A small image classifier, trained from scratch: arch preact_resnet, trained on single printed letters, digits and signs in grey, bent and noisy.
Rows from block 3 of a small image classifier, named by matrix and row number. Rows with one number belong to one channel. Each number is 50 + 12 x the weight over its row's rms, rounded and kept within 0 to 99. All counts start at 0. After the name is the row's rms in percent of the matrix's.
After each channel's rows are labels from the 100 images, of 14976, where the channel reaches its highest value: "strongest on" is what is common among them. Only what is clearly more common there than usual is listed. The data: single printed letters, digits and signs in grey, bent and noisy.
# convs0: first 3x3 conv (model.blocks.3.convs.0.weight, 192x192x3x3, each kernel summed), inputs 0-191
# convs1: second 3x3 conv (model.blocks.3.convs.1.weight, 192x192x3x3, transposed, each kernel summed), outputs 0-191

convs0.28 106:42 55 37 49 70 71 68 34 49 64 56 52 84 48 53 55 47 61 32 50 57 62 48 52 61 23 50 28 52 52 34 61 65 59 53 67 51 35 39 49 52 55 58 53 77 61 51 64 58 36 57 84 70 51 36 29 41 51 28 44 61 63 62 38 56 47 37 47 50 43 65 48 55 19 53 51 50 41 44 35 38 35 54 47 45 25 57 52 70 52 29 71 51 39 58 55 50 67 56 71 43 79 57 44 46 60 55 35 65 56 65 57 58 56 50 47 47 42 26 48 56 59 43 61 54 50 66 24 26 54 73 44 40 56 41 46 49 46 52 45 52 57 58 28 56 51 47 55 43 50 43 49 41 44 61 62 40 37 48 39 50 38 38 45 73 43 61 70 41 71 55 61 46 49 38 50 50 50 59 57 49 52 78 43 61 57 43 56 50 50 22 56
convs1.28 102:50 42 39 56 56 55 48 54 45 37 51 42 45 44 54 53 44 59 62 39 48 53 39 55 47 41 53 54 41 38 30 41 35 19 42 37 44 38 46 52 45 31 38 55 64 52 38 38 40 48 40 47 49 51 44 69 59 56 51 62 49 50 48 51 66 53 49 49 54 52 57 46 52 58 41 35 47 43 53 42 60 45 39 56 35 76 43 41 56 60 78 46 15 43 41 41 53 35 88 08 33 68 52 70 40 50 46 53 40 39 35 46 53 47 66 47 56 32 44 31 36 63 30 48 42 35 28 67 53 64 30 41 37 21 57 63 31 62 40 28 42 47 42 38 49 52 57 36 59 48 20 41 48 41 33 41 42 52 59 38 35 35 39 52 30 51 44 36 46 37 46 36 47 26 62 60 40 39 52 30 49 47 34 56 47 46 67 49 48 29 42 61
strongest on: the character *; the character #

convs0.49 116:53 54 36 62 57 32 51 47 44 39 34 44 53 66 44 70 58 48 49 44 53 53 31 57 46 23 82 41 64 31 52 55 49 47 53 52 43 39 55 53 39 41 51 41 52 62 51 43 46 42 37 36 54 45 50 53 40 44 44 42 52 69 54 42 50 37 65 25 41 60 76 45 23 59 31 53 41 48 29 40 36 24 59 35 53 34 43 48 30 28 46 46 70 61 63 45 50 38 23 59 36 36 25 41 41 61 48 51 45 42 37 46 45 58 51 25 57 56 38 42 58 33 42 40 35 52 60 34 49 49 37 41 50 50 59 50 65 38 62 37 42 32 71 38 28 62 25 50 46 66 42 44 36 35 64 34 49 56 47 54 39 48 59 33 42 34 39 55 33 61 37 53 41 57 32 55 36 34 62 48 44 22 44 48 64 47 34 43 48 30 28 58
convs1.49 092:62 29 42 44 48 51 69 57 52 37 60 40 52 42 55 37 41 31 73 58 51 51 51 29 55 62 32 57 51 61 57 32 48 42 39 41 51 48 29 65 45 44 54 60 64 41 36 52 36 72 47 59 52 52 58 36 55 52 55 47 45 36 60 50 47 45 51 53 57 47 34 43 74 55 53 44 63 35 29 61 44 55 43 66 67 66 51 42 43 46 37 56 33 50 47 54 55 53 62 42 48 71 50 32 53 71 30 35 52 38 50 30 69 66 57 54 27 62 41 64 62 67 44 36 63 46 33 49 70 27 38 41 65 74 40 73 41 65 34 42 48 57 28 43 54 43 43 37 52 41 34 49 66 42 47 49 23 58 45 51 63 48 53 40 44 21 71 32 45 39 78 33 55 22 49 44 47 55 79 49 56 50 54 46 57 41 40 44 38 73 52 50
strongest on: bold; capital

convs0.26 080:69 54 49 42 71 47 57 44 31 52 52 45 40 50 40 40 57 49 52 57 60 40 39 58 58 50 58 61 45 31 55 53 45 60 66 63 55 57 40 51 61 45 16 49 67 38 51 55 39 58 60 50 47 36 50 36 33 63 58 47 54 58 46 40 44 66 42 40 48 40 61 43 45 25 53 53 40 31 37 47 47 41 48 36 71 40 52 69 38 39 28 70 43 49 34 47 52 51 39 49 46 56 44 64 64 81 60 53 51 61 39 45 48 61 53 48 61 51 41 51 38 41 07 61 77 70 54 50 48 62 35 57 64 63 44 63 64 47 43 53 68 40 55 77 44 72 36 55 40 76 38 75 50 34 53 33 54 39 45 56 33 70 62 54 40 59 61 53 41 70 37 65 53 45 25 44 60 62 48 39 31 50 57 49 40 47 26 56 45 32 39 68
convs1.26 098:48 61 31 32 31 39 57 39 69 40 38 43 53 47 25 46 41 38 18 44 41 40 73 33 48 57 63 31 36 60 46 58 38 45 41 62 44 49 41 54 33 41 63 38 32 56 47 39 41 30 29 49 33 42 66 63 61 64 64 35 47 62 77 52 58 43 32 49 59 53 29 52 55 48 49 42 51 75 45 41 49 39 54 45 55 66 22 50 44 43 70 39 40 44 65 65 51 31 27 45 31 43 41 50 44 61 52 53 28 53 38 46 38 58 41 56 60 63 51 58 62 40 48 27 40 42 45 55 48 55 52 42 39 36 75 56 48 48 60 48 49 45 59 39 47 72 59 35 55 56 51 15 45 51 27 36 76 36 47 49 38 45 47 44 40 49 58 54 58 49 25 49 53 41 56 57 33 43 36 54 55 65 52 59 49 74 59 70 45 38 55 38
strongest on: the character *

convs0.35 100:65 48 38 54 40 59 48 39 45 46 44 32 45 49 49 57 54 44 41 56 53 55 38 49 56 58 40 44 25 53 52 53 76 51 41 23 32 38 62 37 47 44 39 50 47 47 50 66 53 17 67 50 37 48 28 41 38 46 41 53 47 48 45 48 60 41 39 33 55 42 44 32 35 45 31 50 55 53 24 72 49 48 47 47 58 44 48 44 47 44 33 61 31 51 50 45 43 41 47 61 22 57 28 54 51 50 22 35 27 42 44 61 56 53 39 45 40 35 40 27 34 45 45 76 36 36 52 28 48 61 35 24 50 45 51 62 36 55 39 20 57 37 44 46 51 50 56 59 46 48 45 40 52 67 48 51 39 59 43 11 45 47 37 65 19 39 52 51 39 45 48 50 62 36 34 53 51 32 44 62 59 42 38 49 18 47 47 30 49 43 39 43
convs1.35 093:65 37 39 58 45 41 43 58 54 47 49 55 51 38 58 41 66 60 55 50 43 34 54 33 55 36 29 26 52 61 55 44 39 52 38 79 34 58 69 48 31 50 68 55 48 33 58 56 72 36 70 53 52 48 48 40 59 60 57 39 38 45 51 58 61 49 70 61 39 61 43 45 31 53 29 54 46 43 39 50 44 43 57 60 56 51 25 45 62 46 38 55 61 54 55 36 49 56 68 53 33 40 53 61 37 45 49 63 66 37 57 49 61 57 38 50 44 45 30 73 62 71 39 26 43 41 29 57 53 44 59 31 40 55 63 12 54 40 48 38 28 39 55 48 46 41 45 51 31 26 48 48 63 44 48 45 60 49 49 23 67 49 55 28 47 24 50 54 63 41 78 49 56 43 53 55 62 62 37 52 20 47 57 60 59 32 60 22 36 46 54 40
strongest on: bold

convs0.175 109:37 79 89 59 35 47 58 44 54 49 46 51 60 58 54 59 38 55 62 36 64 60 58 41 62 54 51 72 48 67 50 43 40 66 61 59 60 70 40 72 48 60 43 52 54 46 53 52 33 71 38 36 57 52 60 39 50 63 45 42 50 47 47 61 62 47 61 41 41 38 57 52 42 84 86 41 61 49 52 50 45 45 35 72 53 36 55 50 54 46 41 36 31 61 53 69 64 41 46 50 42 56 53 72 32 46 55 54 57 63 47 52 36 45 69 63 45 63 47 63 54 58 83 40 66 52 58 65 58 36 45 52 37 38 36 57 45 57 66 60 59 51 60 64 50 54 66 46 30 46 40 53 57 53 57 60 59 45 74 67 38 50 53 46 52 75 48 40 52 73 62 56 69 86 45 55 54 43 51 66 52 40 57 42 53 66 29 47 62 57 32 38
convs1.175 131:40 31 25 45 47 48 50 55 18 52 27 48 49 38 50 39 35 54 48 53 36 61 73 40 59 45 38 54 54 33 37 64 45 34 42 46 44 67 60 64 42 48 62 46 61 27 25 41 47 51 53 44 40 40 44 36 50 51 41 51 47 46 41 45 46 55 24 61 45 38 36 47 33 40 39 19 42 53 45 15 47 48 43 51 41 44 51 38 46 45 54 45 58 48 27 41 54 33 61 53 50 63 51 51 48 35 57 53 41 45 56 47 31 33 26 32 48 49 51 55 53 42 39 51 35 42 34 28 53 39 46 42 56 43 38 24 52 37 47 43 22 41 37 44 43 45 40 45 51 32 45 43 40 42 43 44 34 24 36 31 51 25 42 48 36 60 52 37 56 43 66 54 24 29 54 43 63 44 40 35 29 51 48 54 53 58 27 52 47 59 42 14
strongest on: bold

convs0.162 093:49 57 37 67 59 54 54 60 43 55 64 58 69 59 57 67 56 60 32 57 54 52 47 62 56 59 60 45 58 51 53 51 63 51 63 43 52 22 43 29 56 50 54 33 34 49 61 69 36 45 52 76 40 39 43 53 45 53 55 51 53 28 43 56 57 52 35 39 54 56 53 51 52 46 54 50 41 42 35 64 49 45 54 33 56 30 49 49 58 62 29 58 53 54 51 51 66 47 61 51 13 74 60 43 51 59 77 50 63 59 60 70 47 58 64 62 67 53 42 69 67 76 40 66 44 74 66 54 42 37 60 36 60 57 30 68 40 37 49 60 46 60 55 48 54 73 49 57 45 50 36 46 33 47 64 53 52 60 49 35 51 35 47 26 80 63 49 65 29 74 60 50 50 59 54 66 62 74 51 55 53 46 74 44 58 57 39 32 72 60 27 50
convs1.162 097:50 42 44 52 76 36 44 59 52 52 43 51 57 49 64 54 27 46 42 46 47 34 37 42 46 62 56 44 44 31 27 54 43 48 42 65 60 51 41 46 45 40 37 41 56 40 38 23 51 50 41 61 35 42 58 45 35 60 59 25 55 38 53 48 59 51 67 34 59 57 56 36 71 38 53 55 37 54 44 49 43 56 60 41 37 57 33 42 41 46 91 52 53 42 44 63 45 41 57 43 50 62 42 43 54 62 57 60 23 39 44 45 52 49 53 34 37 36 61 67 16 46 33 45 43 51 53 44 52 44 47 43 48 35 69 51 43 64 48 38 16 42 42 49 41 50 50 34 47 47 40 33 36 35 41 56 55 38 37 55 48 61 44 22 20 59 33 45 29 37 60 56 30 34 59 41 40 25 47 48 58 45 28 50 59 18 47 57 45 23 52 64
strongest on: the character *

convs0.139 089:63 60 57 57 40 55 36 85 57 54 68 53 34 56 36 31 57 58 45 30 74 51 67 61 73 53 56 44 64 54 76 46 53 75 51 60 46 76 38 57 40 52 35 60 40 53 47 45 64 67 58 49 40 47 72 69 36 63 77 40 39 54 54 51 56 52 42 56 46 47 30 43 57 48 71 41 41 41 65 85 55 48 69 38 46 48 61 56 49 55 47 61 70 56 57 61 55 54 69 41 26 60 54 48 66 49 66 55 49 62 59 46 36 38 50 60 46 52 46 48 55 60 53 55 63 59 51 53 72 39 81 39 79 55 56 54 56 64 48 64 40 54 47 82 69 59 59 51 63 60 58 77 44 61 58 52 46 51 31 52 59 64 53 55 49 66 61 42 59 71 63 44 30 54 41 55 53 69 44 58 54 60 45 56 53 51 58 49 56 42 57 49
convs1.139 105:33 57 26 33 45 49 48 46 53 58 47 49 52 48 52 62 50 53 31 48 28 44 25 50 35 79 63 80 37 42 38 69 52 43 35 56 44 42 69 57 40 35 33 34 24 47 48 48 56 25 31 55 57 44 40 48 30 37 58 65 64 61 53 46 35 54 46 34 43 34 39 38 37 38 60 26 53 42 37 54 43 51 35 40 47 45 41 51 70 59 49 59 47 48 54 51 32 46 33 50 57 66 27 60 49 65 52 74 38 40 25 54 46 65 49 51 47 40 58 45 20 48 50 34 50 44 57 41 38 50 41 46 38 30 57 31 45 51 56 44 28 41 49 53 47 38 44 48 49 44 45 26 43 41 43 63 50 41 46 38 43 67 38 48 48 45 60 39 38 32 51 58 32 27 52 43 39 54 38 61 47 56 27 61 23 54 38 64 32 42 33 35
strongest on: the character *

convs0.46 102:51 55 66 44 44 48 41 54 64 58 50 47 50 31 43 53 55 54 48 59 61 41 50 60 52 53 36 60 45 41 38 51 59 50 55 61 57 45 42 50 62 32 27 47 50 48 61 55 22 50 42 52 44 61 43 23 31 62 51 50 78 37 48 44 49 51 54 47 36 48 41 45 62 33 65 57 41 37 45 31 54 23 63 39 42 21 51 54 44 15 10 42 45 55 48 67 51 58 50 38 47 50 48 50 39 55 47 58 59 45 46 53 53 47 42 76 39 44 35 72 40 78 42 66 48 36 51 49 40 63 42 51 42 44 43 65 54 76 41 65 66 66 43 54 55 52 61 60 56 36 29 63 50 60 57 51 62 42 62 45 51 62 37 42 69 68 48 32 60 68 51 44 35 57 35 68 64 42 31 33 54 45 62 39 38 40 07 56 60 42 40 56
convs1.46 100:47 53 41 55 55 44 44 42 21 42 38 38 51 82 42 39 56 50 38 40 30 44 56 60 61 54 59 51 58 53 18 70 49 41 32 48 68 48 79 56 41 72 47 57 39 51 47 50 45 39 33 61 72 40 43 56 68 51 79 61 41 63 56 51 50 52 28 47 55 58 67 50 25 58 46 47 48 88 64 50 38 46 52 59 39 43 61 60 62 71 56 53 50 57 44 54 43 47 53 39 40 53 58 61 37 41 47 71 44 58 45 55 19 59 52 29 64 69 50 57 49 54 62 38 48 60 40 63 33 56 40 39 45 37 63 50 44 45 60 55 41 25 44 50 52 48 58 38 59 41 50 30 51 37 35 28 60 45 32 42 30 49 42 41 54 60 54 56 47 58 33 48 40 37 57 58 32 49 48 51 43 68 46 61 38 84 35 56 48 64 57 34
strongest on: the character *